From a checkpoint of a small image classifier: 18500 steps, held-out accuracy 91%.
Rows from block 5, named by matrix and row number. Rows with one number belong to one channel. Each number is 128 + 24 x the weight over the matrix's rms, rounded and kept within 0 to 255. All counts start at 0. Numbers have three digits each.
# convs0: expand pointwise conv (model.blocks.5.convs.0.weight, 128x32x1x1, standardized in use), inputs 0-31
# convs1: depthwise 3x3 conv (model.blocks.5.convs.1.weight, 128x1x3x3), a 3x3 kernel
# convs2: project pointwise conv (model.blocks.5.convs.2.weight, 32x128x1x1, standardized in use, transposed), outputs 0-31
convs0.54:104081121126148132165101116117116110115157151089105154135137127166124145164115135108127114181095
convs0.55:130160161108113131123108085110161116115141116144156168138119108088123124088137106105152142182123
convs0.56:159128151121103156102139112091124140142154143149134145157127139161114112124118114125138060186152
convs0.57:115133129125122137123123096157135156134122080151145150132132079165166073127083112157131161107122
convs0.58:114155155140138122132134157129101161160126134186135102104124057131128144109099158101132126096113
convs0.59:110129151139135132098141081147137136112154093121080153114130113165118131115098139092177166156108
convs0.60:096134139161134092153120144139121116083123155151155113149095149103060156169149127123140115121110
convs0.62:158156137113064139099130137149133105127119100081126155120094129138102160128136110136147136127172
convs0.63:120136129132140121144133133091085138153134142107145106103124118155143204156121094158123151123122
convs0.64:167126107118084121125168135131108113121131135201122158129147125115106093127122128086124127142130
convs0.65:104128141153150111120160099115132143134152083163100158083128099124134108132127127100095149144171
convs0.66:123148142071181106090127113138131136116142101111101142138109122142066135125147136110114152137173
convs0.67:110128138147104149167129148126150133128106147124105151098095106122134149115111170068151155088116
convs0.68:176136122159092126118158145124134168104111140160149096089110100130092135133171114129109130114122
convs0.69:123095124161119119133061135108134148121118142140115118162127090167149095142151124152116151149108
convs0.70:117082105188139126150159119122133172158098132118122089117150125125150118111147106131121099089161
convs0.71:128114111098131201165131127148166134113106116117084123110143104153143130107100126121174107115116
convs0.72:135127133081116122160133121133107135148135145129134088066113121105123179171124064132163141140148
convs0.74:103111141114150130104108156158071148129167140129139146147092142128111141126158114152141105142113
convs0.75:122130146061109106140172125132151133142155090107115098115132132154162175113078137167137129112151
convs0.76:161124122080113143132155100109142128084122120128114142079131134140160151148095104112178153111123
convs0.77:136144096102067114124137177148130145095126154128087100130120135120172123131116118108144156081110
convs0.78:140106147139139106114128122155111139121121115157118112175085161120099128205134137135108120118103
convs0.79:131136148098114133105096160124141074176112112102120124102140146134161155158117115115138174104162
convs0.80:115149142097126108127125131144106122149139120128159163069139122165157113120108092120132176150126
convs0.81:119108120160079147112148129131125140110142127183121116093128144115154083137159133090124131143107
convs0.83:096119126179083165155135104108130118104143120111167176110118138157146117136155140112122104131128
convs0.84:138111137111122127138149120120159122089125129151169101067116100171114170133112102124146165125115
convs0.85:066147144141127140110122127171086123150165113123161134113108105143150107153130140137124138121130
convs0.86:121112123142148117152166129131076132181140134165129114074150130136121081120106150114126115127130
convs0.87:096104116149141153166131078119143147086128114091077178122154107127128137120121128104135110164131
convs0.88:159150112148072131128157120129145098113136128179131093089130143141123143149139103099128151156122
convs0.89:142108151091099143130130134158096145165161094134152135108079126090155144129120180154111141122129
convs0.90:104122163130111162119145144087129124115143096130114138076112113112140150111139120098112215123130
convs0.91:121116138118122108078120107153128102110132058159131146087140134141183110155101148138129145146146
convs0.92:132095166164096118131103182108118127124125135107144124123123123140113078186164126132122156100126
convs0.93:116095135147082123120166120075098098142124127123184118135138137151136133147138110144131161208109
convs0.94:121147119186116106110142126124129133130155138166140136071142087135126144124124146097115147110142
convs0.95:138118131098133121135098130118116094114133126118141094099127135112140176197125114152126127167152
convs0.96:126160131086126113146114122129114083131117133099117154148170147123121193127112146124166108151126
convs0.97:116125150098090107151107106108127179118150111126147137125109106140128093128146121143157111190117
convs0.98:117105173127167119138122134092111134104120102077151171143137142113118128109118162129137084121153
convs0.99:112087131185135144124085139106136122123129120141088136088128150133142079117174130132128144146105
convs0.100:131101133121154127151110094110103112196140133130094133086154122096097143170118105147151122136159
convs0.101:069136125117135142145114161123102111137177136117145155100135129167165129108118103118137153123147
convs0.102:121126130100128107150147130091103128152159089100163165096121143149161125114126101144133144144151
convs0.103:114131116111097096154099111144138148096190145141122182151131133116154100106133090148117153109139
convs0.104:084170120132114142136151107096190157144114119132154162119125137138109122130107131138087146136086
convs0.105:138174133120156141098110133155133089145124163118118103127065178118117132151117142092155126118146
convs0.106:144133147135123100102118118153058118122159137103111114136119157196141131148143126127100112143096
convs0.107:097099125197112132169155121119133145058106155136116099146119143135134130132113122127115097123122
convs0.108:108180123110141152093082122159096141109139146156130160130128126145113103144130122112148162109097
convs0.109:130100128138194131142123124096121118125116123115133135159146102119090155145144103172142076148092
convs0.110:089168116156121079132092135143153100121097127125179108119123142155145124135120108143164105164149
convs0.111:098118163111129162148140160118150137130113117066096144116160116140127152072133158123105117085115
convs0.113:137109112152129180102158109111168137180078113110145134125126109137135127099125124135151127080136
convs0.114:111131141120130131122179130140148133190117113158118092110136142122123143169075121175118119108140
convs0.115:128137116133142147126178139128164121127127138148115111053092125112112133150080128097157137123139
convs0.116:090142108151130102173139176128115135137166108164119075106130102128108142121122128091104130139151
convs0.117:130150147120087160108158150118144166092145127142137092124096130131130112104149161075108158103120
convs0.118:115114160096105144110170115128129202100155148147130114114103130105110122142146086141129154117111
convs0.119:124142162126127132129089140134110123112134124130097185192145120156129111105141122099134144105088
convs0.120:105112163135170145163148113119139133123132087097095148076135116122140168151096131136119142125152
convs0.121:154112156081045123154132136109119126129141128081146135168135135101118177141113121146121145133138
convs0.122:109156150137119123142124099172129090118086105090115195111117102121154120104128142122154140141151
convs0.123:104089097139145097167115101109111132083148159150133149160115149131116144131123131136116112167096
convs1.54:118148107115082075123092130
convs1.55:119079113159111145174138151
convs1.56:146125148154152140139166160
convs1.57:109120134182145133115132167
convs1.58:130159053114160118105135093
convs1.59:145151106121109164150126136
convs1.60:125124151120173156153145126
convs1.62:140117130114150167129152123
convs1.63:147150132140141145094088110
convs1.64:103172138118154150125127133
convs1.65:128135112146079117160153133
convs1.66:106100160139167121156114139
convs1.67:119120128166119090148161126
convs1.68:129140164118076067123152142
convs1.69:115130103142150124103165107
convs1.70:121123138136108175135149132
convs1.71:129097109071118155129163125
convs1.72:113131136090158117112144135
convs1.74:145169125130100151138133132
convs1.75:128124126137078162140149108
convs1.76:155153125153129108101109156
convs1.77:135134118126187143125164129
convs1.78:092085085101087113112112102
convs1.79:123138148129159144099131172
convs1.80:142121122175136133157138115
convs1.81:113171133127176175142124141
convs1.83:145171135149097125127114147
convs1.84:148107125167126120126156130
convs1.85:095156142138132130146081118
convs1.86:136137130142174153136153135
convs1.87:150142140136106153134173148
convs1.88:137157166142166170141147134
convs1.89:109173135167141140143127123
convs1.90:124142113089139155156112099
convs1.91:136127108143135174154129087
convs1.92:129165161126137120141167125
convs1.93:068114122115118112105149105
convs1.94:143143165127083099147137142
convs1.95:161168125129148116117104133
convs1.96:129164125122164181135134150
convs1.97:089082127164152155124126115
convs1.98:141134148158168159140175162
convs1.99:128127124130147171140152145
convs1.100:139152133140159156143158141
convs1.101:139165143122136125117118113
convs1.102:126141139138133136159146115
convs1.103:161149141163134110155171150
convs1.104:156123117176115104150124106
convs1.105:124145147128166097130096111
convs1.106:138125159117134150090082127
convs1.107:140174133127093144144133133
convs1.108:143113135138081102127086099
convs1.109:069150112155116104077104154
convs1.110:107167119135108117125106132
convs1.111:151170125114080134118123121
convs1.113:121136120168133121159167136
convs1.114:128149150139141066082124144
convs1.115:129120134117158121107095128
convs1.116:116107152125113167125110123
convs1.117:103090133122169103120092115
convs1.118:108167096102108118115123135
convs1.119:128107124102095145136160129
convs1.120:144160129140083137125142125
convs1.121:140161124164164137137151145
convs1.122:098164149128089112135121125
convs1.123:130155130150165079123176135
convs2.54:121164102128108131112141183080148177123115122143162051190131165141107100133081182154117079152098
convs2.55:142148148137122174101120124115160102143105120158161123149148102137030160104138106129118115101099
convs2.56:129149155150093111130152104130142168123121151104090149147150108080135141108106138147104111124155
convs2.57:092124137134142115163119153128131119119127141116131111125132132103084091116134129143164126165081
convs2.58:146153107128132157146116144126120139134129131144124135120123129151132149153152111143114116140097
convs2.59:104122126117158125152158134132103136125117142162132145124128136175129090131138159103145113127112
convs2.60:125141143096124161116110165138164140110121094086124129129121124164111143158137149111133126129095
convs2.62:104109103130196150118117135098103108122141149131137181155124075119127067179134114136138109144131
convs2.63:143099104126143140153143142150127113111123155084154104141118098126119097146136132134135131164114
convs2.64:172147152114062111131116160131112147158111116103112123097094074102111121081177175182098162122129
convs2.65:126151112121083118130145145130153150137129106102116121096103128132141131143161116109134142162119
convs2.66:105141106160105180115115145119106129118117100114134106124106072128105128143141116105144080174107
convs2.67:117132090119123153079105111137126084129129106135151147120123165118121140117153140136150149112108
convs2.68:164137179138157130115133077162127108141131156165082161126117141116178151123085120113125144092166
convs2.69:123127126124139093129174097149122128124135108124134149105137122127165110151149115094153137175089
convs2.70:134165083127086116129147118134103110118148101156107057139160106182128123116146066099108143127129
convs2.71:138113133129168181094134114173126101142093152148143130119142120131159115125108113104184117139107
convs2.72:136094132122092098122073145095120132118137143096111093110137082123127127139101118154105143133149
convs2.74:157111157137136064126139136134122150110130133155121127132105190145167119143083159160090101087134
convs2.75:137143111166144131097162116093140154112108075100089079045155094147158106140111179094124113123132
convs2.76:111104116105152077157130114154119134159108131115117116110154163146159120104077104121118143125133
convs2.77:159149109182071135124098160134169195125125140119168118089180141116130137046078159114127128098128
convs2.78:143114138128117124137121138108135135121158123137129110135117128141128127126125128108128123112137
convs2.79:145163135133146172130109104135174100103143145130173126126110130095130121146137103130070160133110
convs2.80:148119109144132136120087135147162120131145133130099124115116129143119119125138114103161134172132
convs2.81:137017105127104072198128135157112093168137129096063150109052088191147092108151047145170166167149
convs2.83:102130114123118146098132095107127124102139125135159150107146127127108118157145151131116098116098
convs2.84:135106137128148112154121129139121125170061112124143091115124110131132134127100134111125175127132
convs2.85:152121137149168105121134126112160135112131142169136130124132176156113147134092156121128146108118
convs2.86:075156151056122131134141139116158086077133172126128142092130149130128132115129085171117134141126
convs2.87:080145126080117085146175113147156102144100118112126114085148151153190136112102111098149159117091
convs2.88:138113120094108139182104143145119132198059127111131120108144107138130109122120111141081156124163
convs2.89:088105170130159102115141086105090140127125113141123172110122128147163180098104126114127129100119
convs2.90:085124100124146155125125093094126129148140153138133108096178105111156153132157121117141129105134
convs2.91:095126130131114131125147136094101140129139123163102159131113125175118137081147134100170099153126
convs2.92:145150155182119168120118137133110156110148078121143142129118124154139152129167157076131093122132
convs2.93:122131134099119078121147147105113153135158102145137115163119170154121124128115115129124120105120
convs2.94:131107163113101124163156159150180105134162134144126151154112130163115104126118118091156138113142
convs2.95:169078138116094124157118146167132129140149150127094109121101114131143117149172128159100143179154
convs2.96:113175084174107139119130127162164156102133083098150085134189163112181108093033170100112141150118
convs2.97:119134150108120132101118134161122130135122122148104128135151139131135152089124100090116143101109
convs2.98:156114099117132127169141141150109154184069142074129130123135124145113102098091146140114155127136
convs2.99:128121080157101099168146127146093136070143098121114109123167148149142105140132119153110101186172
convs2.100:113158163091101134115145173108118100067146137103146134099105118157138173093125082157082094137117
convs2.101:162133122138155116113132101119132106133138152134095123131104128101122136143129138137144181157137
convs2.102:152141105132115120116082137126146131127167125136132123137139118128122143142117108102160146122124
convs2.103:091146139116127143120130159113159111159104122136131156135095121140115139128133105111151119133104
convs2.104:101146101092115134090149130114119087137108105115132099136096173093118101141126148135136164133167
convs2.105:133102112129154117138134151127162145134154118115169125129176118145115128169104161142135129129119
convs2.106:128103125121108098107142131102128083140134097129107055121121109128110091155140085139152119089108
convs2.107:120124128172118147125161108119089117096132134150139113181160127172136089133129114097139083156096
convs2.108:136124132117111124137132149125143120146151110109160105143116124166092148105121139136099115129100
convs2.109:162112143137121132169142135100154165158138116125080128127122121167145105100167108077179130102174
convs2.110:161138088145057111094111096104121164113124108130109121120155165098133123152144115109106136130164
convs2.111:092101130142138077115097063124122164141107153099095109110119092079123145104119130130123144124159
convs2.113:137132108112149138088181144132085086114111124127143121127145117129111130142125124120129136126132
convs2.114:151139152153173133101095151100084147114121115177178126144090102109103095150158152125151101131094
convs2.115:120161117117114120127127088125095189096138099109088105138172126097140114104126137111119139137164
convs2.116:127129147112131085106152122113136133130122143167172138168131151150110162104095103109143137075143
convs2.117:164150141157116100135102110123121120140137142104099151112111114081133157136131106138124169106147
convs2.118:118122111116108124104144103099154124137137132127113128079119120143160133157128106117110107105092
convs2.119:105146140158152127111124126106169114124127115160119156171111128123091116146110095131134121116096
convs2.120:110125127144113093135124096116175123128111116108141108093141108097112175131112149118117140118119
convs2.121:156099064185141145149167130155104132124155120092121154194125122131122082165148097104115075174138
convs2.122:115107127141145138140109084126123156125132116137139094096160154109108141108144139085121127113112
convs2.123:097111169098169131128131099147116094135117173127091137119129110117128155150137104111144121100075